A small image autoencoder, trained from scratch.
Model: 4.59M parameters, 48-pixel images, encoder arch efficientnet_v2, encoder norm batchnorm, encoder depths [2, 2, 7, 2], decoder activation relu, decoder widths [64, 128, 192, 256].
Rows from block 2 of the decoder of a small image autoencoder, named by matrix and row number. Rows with one number belong to one channel. Each number is 128 + 24 x the weight over its row's rms, rounded and kept within 0 to 255. All counts start at 0. Numbers have three digits each.
After each channel's rows are labels from the 100 images, of 14976, where the channel reaches its highest value: "responds to" is what is common among them. Only what is clearly more common there than usual is listed. The data: rendered scenes of coloured solids on a plain floor.
# convs0: first 3x3 conv (decoder.decb.0.0.convs.0.weight, 192x192x3x3, each kernel summed), inputs 0-95
# convs1: second 3x3 conv (decoder.decb.0.0.convs.1.weight, 192x192x3x3, transposed, each kernel summed), outputs 0-95

convs0.60:119106139128141120150121155118149101132119143109102124116137105151117139109114109122110120118162177136122146116171139101117101132131182103119098086138144145158177080138083121160101104101140149126086120129136093125154135085097115115106141107109133126129150142106148128117119099178197116139
convs1.60:129130099097140142041109089121139142140152124154170090154104144143132108145142119159139157115109129133126131116156141136153125128098140141128135102174116157088172154119116146133123110129153108122142135077143155148114122166119206131121133152140107135148145103063151114148112143095127130139
responds to: white object; count: five; its colour: white

convs0.50:138166128127131134091145095089114159112163114141148125119178109142115125132149153115142165122138135131161115152165110090141137154160114216121110117127085134169174145148126106161137110123181142175101119118134124108110131193144134104163123086151156101128101140125144143113154127125123111095
convs1.50:113086137124141083148139122125126136160109193155144167131147165118152106155117119151126153136101141132074139129091126182142109123098094065139124154142117149137079116111127147113105153120089121105128106130162117147167122102160118123126124152158077165128129095122149132146096088116159162130
responds to: black object; white object; disc; its colour: white

convs0.42:152123130116121153123096114144165152091145137146167104124164146124113172121087106107137098146105138128109135109154144129184137166121122174117146134097115129075097152120167133114090155131114137098111155129125137095188098092092150109139075167155150136109131100125112139139156140131109126143
convs1.42:161161149118167129177160127143120084164134105106086147133077105153140138134185138103119106125138140142140088100108116114110150106136119089126108127136148107163126134156115162132154142117113086159143110106140109142111092146127123169109135084128126130163118170169177127100087148114161130154
responds to: white object; count: five; disc; its colour: white

convs0.46:089127129110078151122123113057109107114142075140124111113124125084123155140123108148100135138120121144118143120103082110171102151122132121130145123160146118124059192113096158128142143097083121113160109136143163142110119172149205107091084096140068124106135119114140115114127110142125122127
convs1.46:146121155151131135171108163138123124155124114107109128117138067145120119131159152081113134134136133094181131122177147128077141110132133107112059136087138140128116119175139155114159126144132091157135121123148096116144104099104127156173184129146123127118108115145110107121114146096096147123
responds to: blue object; teal object; count: five

convs0.80:133138137101043130135114128105114151123086117095152125109123121136115112131135158119111120113098113145147167101155141128096102131122147182134121093159117110118129140129143116128104101111109139121101140103120136132119093087092163189127121127114122112165154079149105154107141157133083125077
convs1.80:155150118124157147178102130091136146129138120130134145149141156126118165133113135113138123107123143094103118149146110116182154155164145119132087101111109142144141147117174120086125148161138163131157115134144103109136135176163110046133141139097139119099106130120124151109140149122146125138
responds to: red object; its colour: red

convs0.185:149104139135134130169173147155105134131132117113136121142118184123172133149130146139125116090139106111157148097083141162127128157153145129096119090078162112155069121077102138168124165141111112131114109134195117130149125067156122199150110119127101136149123154113126097166127144121165107111
convs1.185:121190142130103178165094109162131091138133126151105120159111125133108132105097122155178138126151106134105172136189122076159125138077135134118152114126112168113155150127168116105096119146146176123119134094121135152111126150145137087095123090113126151145153128130100164117107137121081121136
responds to: red object; count: five; its colour: red

convs0.9:171178131117142114130115099143148135095102103129140132137123114089118144105129155165124129101131136113123095133135054124101121147168120096139126091112125144185087134086141131153126142153136106151120114127095123104126120083138130150059119104125084142090117136126105109152151119107119145140
convs1.9:095096098150130137158127126120118110122148170113115108087125129106115098122158106092138134162143126135147147093077187120183112116087124163116156167149129111063147100143088161109161111131101145112115060157163152131110116114139113090174132144097146138127116103150136134070152121134149116097
responds to: count: five

convs0.101:175123108137130088166135066116140114111123145106148154098108127150113154150157164133132153119146135048127111117132124116145128137115105149119151139141109107120092123149134131132102123140105113135133147132144114143168143137133118134121114155167162090153126133147149131113138137103096148118
convs1.101:096162139089146151162137162158101133126096125175118133122147114091129105097096107147100127110122098167116127177151125122107119136142125086108127135120168083160119104106085137127107123105096151137135135156110118132094120079136097144148117137106084121088121140152132139131113112110126150135
responds to: black object; count: five

convs0.141:138123137126135090137128095122101166143125114142149121136101125109126198106144114089155119147117108136106149099094119150049105092111121153153097133181156129131150115129120149113100154131122087130158130112170126125146178039125099149093100151133165102128131117128138076108108135134131162125
convs1.141:148150108136130157110137123134135119111160144079097087119156116135129101178100150142096131126139138108108091153156141098172151116149097107124201130092103098122104112135129138135166165152145119112128126137116149117138095208133156117186136144143131132122138089121119166130123154086139129128
responds to: green object; yellow object; disc

convs0.87:110102084133174121139118153147143152114133166135168123153129097129137120138115116137148087119117156099135115120109146149069096089127090134179132135111140109125102104156100154135115154153097097167153116106149117118108101119177126091099098103104127084112103166110115112126146123097142158120
convs1.87:092118126125120139097164135162106095154117127160148167156115166160118110119102125149172141097139122142090117139125090160143123154080139159137161139145136155107187145156152106148134140110115090105136140133088183140151172148085131110151131145115079143186134153125124126128120115145154101146
responds to: red object

convs0.113:115123133130119132070135097098127106123090151086118102089141109143138147127143126138116115142136143104120124094112138154078095133081079126128127151143124125131146141033113132129154146134118107161118127130155083139159133081107149148098119161162152131149160120163138175121131121108134126126
convs1.113:135124153123116106154121095138118143138160146183101131143130133160092127142075163129173142123115098107119137155177127104196119123128145159139139149129109113117141121145182105112107142146105163104126141133119153140098113191119169090194126111109122133087119099105117101128121126131132120158
responds to: orange object

convs0.58:142154155132086127095144152125142127154114176142108141186158122148149126103117131128126153150101115063136135118159139104127108082139141135133121134165139115100037161097133099126117099170140107087096123170153124127151132096120121125118142099103167125181140125159180145117133126138137132168
convs1.58:136145106140134130110164134143113114148141102096114093109135172128115149136132126173133128106127137131073152144117087175128111117111094119159146134145090143140177096138094104107114093124150108143147119155113158134099123157148167119146122100152087148088133133110161106104140137107155131118
responds to: green object; count: five; its colour: green

convs0.135:157114112130155119092101149137151093113089148165136112126139129117135084112115120147114153100119141100156136160147085112122148117124159076122143122093117126127125139133111106139153112143114128126111120142108134101097089128151117131101109095129130119111141114123110094169156147137145150153
convs1.135:110143132128091147109162095147116131151154131069145113176134100189111133154099133103136156132162116132113049129078112110137105102157100180091131134117114131131104158117141130144108115130121139122115159117129151146176169154118070092129148158119107159143120116134122154079131161133112130144
responds to: purple object

convs0.158:128140143128218158168122196168128128116126137107100127118125105157142138125108130121149126115131109106120119122137165152132132140107125121130145114142146135149155122147142129122116108110126130125134135081122108165127127145098123114158138159142095136151144151127121157110111131145137109118
convs1.158:105091139140127156081122131099150150126128123151137175141156136128132102147176137093099114159153134143163107121129166133086123150149129120122142111153152141136120148108097138113156177098132099135119116124159133111153083110160102164109132146121151114159112119154113147154131116121134154141
responds to: pink object; white object; its colour: pink; sphere

convs0.134:139147162103139151142097137106134092150116111106110138130080123105144149148118127111140099140123096105125124100115125084145115134109141139122154124163170156100181168160146122117066123119123146126115167150117112159106169203086115118127122176126147121130142156133112138119124121157122059104
convs1.134:109137087131123098142113149090157134096139122116105132122168131131129081160178125123122127149121151097156138112122157144103111125156123085124106130121124107148097129093078159103155156138124115127136096130162114101125074107120123148143127117125179105126112106115135099156125144079125156161
responds to: light from behind the scene; disc

convs0.24:094112115130098150186127142092136112178111102096092117163138152114112122110140139143129123130137103119113133151117132141158123141094142143138139162116138095124064195110128083118103149171133122117136127114110198102114104087138108115154102112110105100114112118145139175112138140113112117103
convs1.24:114132159134170077214108172101139103132143130156141134120156137119150112135140117152145117150113129128097148105132138129107118136135138113124121090093135140149098096147156134138150131145174142098119130149134096118129163146147156128092180120141117129106146118105100192168121099138146088103
responds to: teal object; its colour: teal; disc

convs0.88:131113122110163058109155137161125113116135109126113158116135140090121122157111111154110118125178140084093144132116126111103165127136098143110119134118079172117117177189158103134110121131096151120140131118205109130108089097163084178143108120134165139099138111125106091124114145120143133124
convs1.88:099154129150136193142108121118135100139116136126145137160091093105133120124156152122144154129142123152089102140135130140148106126127128111119116135141139120117173140122120159123123112172168157123106168098120215130151107190126137098114073109131108135141184107084176168142114116128123121171
responds to: red object; its colour: red

convs0.86:128106122126109171182173112092131155134137166121090140105139159091154132112095117112105167128153142095099116158116128130094136154124132077132112111126130162125088134153109147138081112084135092092162155125137142155116159118156125098150106089118114121124112161137136140135110119107116082110
convs1.86:048135150169181097083163137118160124157158104112140125148120104088118140148179108131154141139090115144154130161166138135163109103152108129101130106136130069143153086128140130142122138165141131137106124118160115118131105129126088112154132142147147077132139153115097099130159130146157129148
responds to: light from behind the scene; disc; hexagonal prism; largest object: disc

convs0.107:157097163140120138143114151130090125116137121099151148149142135077121139147130161138151131111105093123109154141107157122122138132161128107138123114136105132123144130183084136131058111148133126153112148101109114124093161166103154101164126129148118121150081131091147133138112121138126141092
convs1.107:125151110144119121082101112111177147136111131111129093114143135112125142171144151118121108141113153146169114109121155121108098145176133092134113172129124135149072154082096162141160162135161116115142124096169167126132104128121099121115093130136162134170116119154115107142074137104148118140
responds to: white object; its colour: white; disc; largest object: disc

convs0.146:097144125110123149099141146158130072112137098140122134130095095105117100090137101123153088101150117106113125120138074119119174115129077144165120125115132109176137130087143121136146152139107137192130115121114137120116088087111155097147127073113136148128107094129121139119082105127136121122
convs1.146:132111161179102109169126106168156150149132131149141148157121114099124154150112119116112153130124148140174114137148169167165116131140124148146164139134129107100137141164152100129091128121132105110104172115136124144145156172119117111146091121142166094119169124118139090154162103131117161129
responds to: black object

convs0.165:155149106123127159068117159093129127111104150108119126143117132072120114146128126116140096124150110128131111118112119147112116131094089130100108147122137117136150147080101115121133159114123119142148174120159116105132093089155147139085100100127161121122123107163110132134142129108116185118
convs1.165:118118149165114129128132126145119110155166128145130132133146129143121150118090156141129148126110116171081112143133146109145117122158112163152118151116129115137150117137179130127092100130112150093106151143135139134119173189104140104149113114147109127128121129105131152159143108146105134133
responds to: chain link

convs0.160:127158144149209096163091142096156086126135099133121145101137104142127124120108107102119136126131134100133124125141120109123104101122147113144134108145122160143133165133101120141119125098131162128111107105073110148139142156091171091106144157141097131137157152101146149142115152131168139123
convs1.160:135083093144135168068147097117142135134112141143127143115157130118138128149162158122133120143127144096136131128127123163079122114152138142120162116148131152129118161107063138106126147119135123158135144124171179148122141091132075160114151125074153132147116096145117108112124124124113133116
responds to: pink object; count: four; its colour: pink

convs0.102:159065135129112109140162120106111131127126100099140110125138157114130131159150134150128083107145118116131134143075142124152192090085164124177114158139116112142066125136142132137128176121151073129103090114154114120152133112099108130127152111112170119106134142119139111126168139139117096131
convs1.102:104185104133144113149110133130129121146111121178135114127125105140117117162127140132110117140146194132115094148147136134119087144124122137084114150127157092092140127108105143138146095131138141147151115103113173157109124133137141143102113162124088129137115115106129169125129178095167129153
responds to: chain link

convs0.53:152144133111165187088123125113144079117124157154119092121137123077124117110123137116133105146124091127142127133101122134144142097130105164159170155141131140179095115088104163132132111153131128128102101123124083102087129087115142140144094103091160121109120130157131116107146138158160135143
convs1.53:129116127156084115137124078162110124117145128140140153146110173136118172107082112181153119138110121159125130121094114109164098126105133161111154144136129157085140146149180151158137121125136147141119134127088158128096162079126136093123123128116160124125106146141140139135160096139113123112
responds to: count: five

convs0.132:144139142116134115154168089154107079146123134133090149127155120071095124152111137147149109094141110130109149122160148066109123135090111165127142125174140133180141099154112141144083140136147108146121125139174114131150148137098139106100119112113166114119135139191101105106142136139140054092
convs1.132:077114119134119129087078136083125171136149182169144117170135109134139162123162085127155172146116154095123121128124144147157145124139150127077120126137126130071172142099148169109150125133124182133138165151123166129142148139126140106136134158125109116147123127080146182153160107128099120133
responds to: red object

convs0.75:127124130132117116135128134128136066133094119128135128143087144139143136126134125181102137122136141120115139133137108136123090151111121095090128123149093110126152138114089098136126105128105168142116121121129105139102103164103129123087116108146093133122153162128139142122087097121140126127
convs1.75:141152126096116162098129120125154139133132107066098102091162105164125128109152106120119089144139150104165097111106138122094168095157157140133129121127171123120096147142168163117144124126169139109108133120153127151142121083197124103125128142091166124153141131159105117139157153154119114110
responds to: count: five

convs0.106:132094103077101145120118137145146138128104137100140095138122136166121174099138148098135114117141134116135153147110165118102125101110120135159132118169106087097142134118097142121106127084155163122134136159121122138140121110117147097092107128107087136168155154112122134152108122130151113161
convs1.106:161122126171135079141117119114134119141125096137137165109151146122135094139084136164119173131130133114136179109187138137102137130133102135135072117126113133175127088124146096082092153119104094142133123152123115102116142155101119163119150151146123093131103081111131079110130131121135116145
responds to: light from behind the scene; torus

convs0.16:152120109123120116106111138132140144137152104138155124124113130086093109096136126153108154104115124131093148123142136129090100129142125109112093165163133126137135097124093132147122084178166135154099132137113133116060115116124155120074163078136140161098134134113103134134117136095148120113
convs1.16:098110169164138120160123137146158045123096130137130150125158143129132126156074120153119115130125136102151120166163149111121131142118138097172148084102100125129119152152157127125114148108132128108093167119120109169151144151104150117115126142126122114128130126114114104120170089191114098103
responds to: torus

convs0.51:140154136163159112105157095159128136168095111103149149145178172123103118140153139119144135111140153140131125123171144114116113094120125092114073153084103156134135103100097131103105156141175085125112093146126105125141152138093144126109137153135090118107140161164164137158139123127124139136
convs1.51:107115111117136142099105173107159148147124143166135145114133127143161079138141117169124137157134084124126155114030159155130138138148117158156147126149162141106140129108157112146107108125135145124146132094126133134121137107075149155123144144149167139129098090071149114135127104134136167097
responds to: yellow object; orange object; count: five; its colour: orange

convs0.69:123134127139130189166145136136117142092120146125120161107081082101131146150120127117156089127122113057102098120111118146141114118120135101113112136152137107152086186132123114129143123133089134107128112142128152112133065139084143141119075094141124153133118088146132151160128176105091158161
convs1.69:097122141074126090138111145148128135138160104107103127121125128127094137131129089095100170110114122123165114120100135121097163098104175113141145140119157131126143126149122111162134127104158081125124106135161037117131167063164146153136178170152117098145138139125129135106142114140133165105
responds to: teal object; light from behind the camera; green object; its colour: teal

convs0.26:105111145132111126138141130162168096134120115091114123107096151100120138116116122131090117139130133135166147129120155121161089147056112144132129093105123128129078121170155132113116140114118131164107147109142102168116121139098110108143114132127135116169141125109124140115110107135127156145
convs1.26:150158114171187100148113145091114132103153117149179159111135141115167121136116124133117137134119110120078131144168113127136125097144090126139106093175120092138127111111126139102114098124109114160118129137139145145106128166084148149124145138139134114067095129086117097120128140150168088129
responds to: light from behind the scene; disc

convs0.189:172129174149129146139168102147150066136162128121150142118105121111122119076137132138125117131132118142126118134120127140104157136096117116180095093145122128153115140115102137134118153092132114163112120122132130153126101109103115115161155121103109091124112150114148108122107097136156116121
convs1.189:141151109198118132167131141113127163117151078116127108116159125127109181128076109141089113109116113192143153160125175135168093089159095152132124105117098120138138124125134131112124108108127108151133094126139125127106148168124131134117100124144164151066113127145088113135166138127097143120
responds to: light from behind the scene; cog; largest object: cog

convs0.18:136153126126134152144141150164096074118110093154174130141160099121166119120114133131136109103140119128181121142143118152108117161128120135126148137118086126102112157134142101141077101111153121180137143101146153132112174098096097118167130169128134109089117113145107153101146120106132121057
convs1.18:142102104133103128126088097099164134108130139120107112106142150149114114140158129116126151128113155138129146130128156168171108155122171155167126159130154137125132148120139130098127126102134142107118122092159139129123091179125157125126097088127115150127141163091132119184119110107114125137
responds to: white object; cog; largest object: cog

convs0.120:126142138103068126192131112134118129133116094124126162147068129124145140113108161100155156138134101121108136147104106104108098130124122154143134151133095118134134158150137141122120108134106118135099156142136143140100125130135158150113122066157086123153131146152125216165112136134086121119
convs1.120:136108145165151076110135129109139124130133105130125123086148136078119125136113089135133108132101102168150124131111133159094159079142111062105107145078118138166105061103115174109123135139109124094139123142126091129147111119111155142110103143147153112097136136114122155136140118156132105132
responds to: teal object; its colour: teal; disc

convs0.49:082126117086123153140116143175119149155123146108119128102136115131140147120166102101145141102153155108125107163062093093118123142111127159139116101137089092127107135070136138134118083131115152107134138148107138126142145090102136115151159142146106140127154104125157112161117157119135167141
convs1.49:145143200142131109160154127099140082147104113173148133146138122143130140135180145173162140160153146148138158135194135110111130127180103103137128145117145092141133152163106103121126170161132100152131109101138104111109068115124089157142135144084134124112159141133131106079129102158123156106
responds to: black object; count: five; hexagonal prism

convs0.122:112089171126129084137117102101118129135127088126098136145141144110107111126129130175131141134124132102161135138126162126129135122116117087155126142201139140128100149127085135097131137135104105123107100161133194085092147116098203146090129170110099098117119120119134035152140121120131159132
convs1.122:112155118134142134144120158124149121135131147127131145078116140132109143153156146130092127091106134133104134087100086116121118180103145158163160104087109160126194119125154121176125072146167152113116148152139129131133147125134131143153183108158162136145147125094151187160150132139116119120
responds to: green object; yellow object

convs0.145:136152152114188146097106140148144110135117125132101155161082134135131110119073115100153127144136131105154126143118145101139113124108116157131126144164172117122146175172087121114112140142114116140122123168115143121136165140090000092104163136103129064125129147148105070083114090134119147101
convs1.145:091108121133140122132107136081148123108135158125107135071133108083142130150161078156121108124103105163146101135117131153130149138125109118144127094142116122149174115126119184127119090112153086152120149126128102146144092109153235137093158107136121133082177134115153166190148123136096092137
responds to: disc; largest object: disc

convs0.188:110132111120104169114124137118116141149116076135120121134144115122124116114123125105109126122117125154115110163158161107171135143123114127181135134156112108103113136169165140053119103122159132177138125132102155156075082166109144162093094146166136145087146136159094093153133160117103151138
convs1.188:145120148100161078174092165108119125152133164108160180128126144171156147130116151144186150118108146105110090087108098133150160128097130158152149153122142131114155129132172122167140138129081134097142137144092073119178145133100117106150146119116143098174095110102198118105107139150124112139
responds to: light from behind the scene

convs0.71:127144117111161140139089131072110095128076153153138133133135121121139138127150113094138154139142122137129151100158095114161107104097102109134151138140137114105113120109089113123107141139163125124153144118096136126072153141136102136174156155126129109158128108107124126116123119131133072109
convs1.71:092130123130054130128155160125127160122179114144133125135118118142111133125104148172124127146168108102140119157083096136112152128176137120143152119124122138134113132108196152144119101104159113129126126130115138153138118124175161128047103146109142140137151145134137118114160090160128138109
responds to: its colour: white

convs0.35:186120154095118118129129132134131132137166106112132163144142115122121114100113146112125110134143140136140124147155093117117168113213125168120103112154094122217140158165171123142106110131108152130120140171113140155101137167078157121177138068125124160109108136106138116134122150119138103098
convs1.35:106111095125096129137131090127165134107133200131092154134105137113125116145102117154160120083130130092110126091103167121158083146073095108120129146094106144095161141086139143130148165144158142104119128118125116121149096092172136115090119148152169122137144119091126108141133115121130155137
responds to: white object; its colour: white; disc; largest object: disc

convs0.14:157133147114102166091069210080170096122129079114135150148116107124125139101125090129123145107148131165130144091109126144168114138129106124115145102157146116164105140092163095119084155098114094123128151116118108119106140145134116139150127152124118108122136137116104150129148133114156145128
convs1.14:113182084111158135130126076120119144161152184130109074124139136159127087136134127116122140109125117091115075123119095098077150080116158144126077136141127124085098132124121132135131142145120126125118140127147131173110104125127127086057129071138097119149115137116114151130090131138112137147
responds to: count: five

convs0.56:131093114148156110088119111116131117126076094135121118124180109130124153143118137143088128118148112162141117106181153082123113160129130151097186106106108079119091151132154151062090127123101130125111164120130147144101118166130085142147076147122140135137146077084118119114117133128084107151
convs1.56:118156138121123132134154109135105152134126163109112134122081155145122131123159105136138090129145153113136156170121096192145136115138134121118091136153144143148112117085109129128117120100112126129139109092136113109171176138170099095105146065109143133147124157169144166141107130130135143108
responds to: disc

convs0.77:071154097154114127088144151153162146173121105107115169112143118109107113098107167113126146120114116168145119107120115134097108119091124129115153133070167109125151147128121149137101116120134139134136116118123153179136146140089114123080152131121132092067129136185130135129128122129114132136
convs1.77:178145138067162135112171098108112093127126139132161113159121155132142151147145100140147105140138113148108173136125124117132142116152135157128103113186105147095121151122149105126105131101134127120142139108155144144129109153099166147158085114092145131150118136084161149161102146116138106116
responds to: red object

convs0.112:143095123129115138116149128151105149140146118181110157116133133149127132117090159095164126135131131141104100106125154085083119120132125159138123104108131180191154138085152124147124139103158115106149140121107115100124157115176145151145108124130124108114077124134137109127138148115157115099
convs1.112:155162129111150056126082148100108132158105134087134101114138137107146132165106117161097123113126113118149154126116110133168126125182142084122114157127149072113078101172105139086132146156114152109089106118126126111094087138124113106148112097088127128093142135136131100126111106102144146115
responds to: black object

convs0.150:118119161139136150115154108172137165124128113091110144166084152094116159114097125155153099156152132120129163102113149108153117158119131117105099139163170113131123148155091141127103150139106109095115137141094176159140176114066052113105139115117097090111129158153123134085106117103116118111
convs1.150:104143128101101089169141151091160134107128110114125106071164088111155153150145134105115138152090131130154092146154157125108131136143142131141162068152125113165147126138137161141143081068146127164080139135140113145147089112165160146109179164147145116120140107119135179176138150132140098129
responds to: teal object; its colour: teal; disc

convs0.180:114188140141206132188111130153132105140121088106100114153121106138151105127104098117142133152162119158097118117153161089106134071102104106151148135158172146100135106156080128101123117108132122120147105167112087157154158157114157121096132184114122130136136122087153115129105106132149109106
convs1.180:087117109085139156073106138105120123125147142167102168112104117128092123133134130177135129108124128120147133149110115124144117186144132127119149122171132165120190144121105144137117113162153129096108123138130158151112088164139224142129141127143126152127145148113107173146136105093109117157
responds to: yellow object; count: five; its colour: yellow

convs0.98:137141115027135146117146134095131146137080124142107139115142113104127119156138140167092138140141118156163159131132050124134128102142123125099089136150098118137106116041151131127119151135162101070115135133122126119144099132144142156091126103170130123122160142151119133154137125121108107134
convs1.98:137120165174147141135117175158140121132158079090130123132108108110104131113142130104145141135126107106136125145114137157133132133150125120124174128121164099122126128205115131143210128142124123140139117165160145122099156135114093119212093137097126105116104142115090134145138136142133112168
responds to: black object; count: five

convs0.17:150117095125133090153153127156142123145129104159113129107150125088141163115143120115138106129111132125145156107130146132071110103160123075138120084158117103134043133153103139157101128085114108128112140107093105146114142112114107121119087128143124110114111080083166137124102152135143110117
convs1.17:103079136124110158106087096128155153122101137060118089134134108099134115160169145107094115131128168098147091122119117143144149098160196108122126173106159131120136113091107128106122139132157125111117133156155108127124094075143122155110166122121138124146147140137117110147137127126097154108
responds to: count: five

convs0.154:092150135118111121107097104074125136115097132105111122110128148116107136107133147139122151148101166148121142144156161113109097104122123122170120139078167159108176183073153127081183159090160124092133109124126128115117175140129146077109145103118170136130110113121138126112113112131129149125
convs1.154:132125130113137157101168129160117139154133130167157133175155131164146116141134114167134120091108112142114143119093103172146152100122125172135188119171103142111128108152134103169101158132103132134144137127154162155140122146165130137198114167104117171098126124117135150139141129097129117156
responds to: red object; count: five

convs0.41:060100130167093152100169135082084121156147154123085130099118120143155126132135128130140122151141139108138151131111119119130135099075108196167143147088157098100138108079113137159143086129147150114121099127122082141131119096138162081162094124127150133102150112121185134112098129135106121135
convs1.41:119097138153118090153068131118123114126146115162138122129140153111104118096047102118146140130112122123091166144165187113158126121122134126150113125083068147167135150133151084085139127107118145119119122128137131116101181155085120149101150150138128132069079100115127119143150114126156098100
responds to: black object

convs0.130:163096167116115147106131105120104116091150140118104103147123136080156120158132150137139147126147112150131136175114140110101167117155150183152127111110109155158079154084190145067133093111145104141142139138129136148111157132166130171166164129120159096087113106145133102145158155137126129159
convs1.130:101119113113193132117149150123132144167105144168154127098137126123141124134144112131091137115122119118121141112100060172154069158128112136137156146142123120110134159122127097169102162172126183105095161126135136163170123119092145141141146106148102147105114168149100143187105105135105141087
responds to: disc

convs0.129:158125139190091021092103095142127160140146116101139135127107139142154122142155140130150135155128134129130167121139116144132175147146117138093105140098100144150032095168143133131132133108114135162154119088118132111113086102128070136127123105144129118140125137102143056119128122135117140114
convs1.129:104135105095126199137143142118151075115120149173122139143149121129085107138116118142096126119118139132119101131105130119137137148136147132141164111139162135087162178104155129138107129159158157096130158142143142152134161127123168110113136123096098154107154104120110207147111121132112127133
responds to: count: five

convs0.127:125143137161130151099116103172121116124108142101149112142095140164155153152105109129129124116146156145137114116116118157132126122124145198137115133180141134108195184175142106137100131154130141125136125111176122123117176089090172110122150194130141137179132121104097129147126115139115085133
convs1.127:091143128127115060153124140117122190116126122108126101088134152110118078124125146141145133138115132147139183142153155149138119149151130090133136108077118134178087078093117108097110101109112103163116120124106151122124152174169102136118156078127116129080094110176159114131121111112126101148
responds to: white object; count: five; disc; its colour: white

convs0.153:148145122083169146151087169134106130135111058131114125123138133061128147144121119145143110136136067135110120116116135126085130108125106110145137132140135149097176153130071132124125153144149131148140129124141141128122131132106164099064166113150085141108163135102076161156111122111131161098
convs1.153:125092115170099107086118103121134128151165107122144165123113130145144103095146139108150147132139202086120127118152143146184110146123113131105140145089119146171146140167158125145199124094112115117119099167102100110140136123116098125166135156134130122086088132130149090142133132129108090128
responds to: white object; disc; its colour: white

convs0.95:114102113099141153147130139161118139094117128095131095116120084122137114127134073116109129135143135124124099162130157127107089120100158146125118141132116113122082128107134151124126114187135110146175126101092105088117081100100137116132118090120190119162133129113115099115151137092097160133
convs1.95:147103160178133123159137085152114097143117105149114164160104133124062118150099130129121136124116139172122097132119130122178148131115126128131157134117123112125194135150192059105131093132117121095134136132157142154130133197128112118133115153109058145129141125131142119108132105157137122144
responds to: light from behind the scene; black object; count: five; chain link

convs0.139:128137130114154095050133157128128115122126138147128124100130128119134133129111102124145122115135138125127146098143110142118146086147117091132147132092106138123154175133142118148126123132136127116140145133148116143148141121119108111114128107133193112121147157138115102143112130156174148118
convs1.139:132103137191132096134127087120129125101118145106132156117138133119134121142111153114153145165133170098125131137159146128137133126114147121086115160142130113145090101142136118105137125096108140152082108139114111125156113110111082135120132130118156101134100141134160057112133133124099121124
responds to: pink object; its colour: pink

convs0.114:145117152145151131138128087117149167145123123115137132145169117101155142130149116115152132153148102118091120160137169109118153095162144150162131154166130134175073181111118154105161144131125129156112112193146166129112091142207137122164138126144138140154103122114149146192130145120093092156
convs1.114:107167123113113115173140167161127092086132138189108167132108135118095148156122128155127120109146106108131133114112098133141119148100123125136171111118093136088162101112142137139107104152137173121149148111126059134157177115125151109072157129119149109123159144155093143077120082180149149119
responds to: teal object; green object; its colour: teal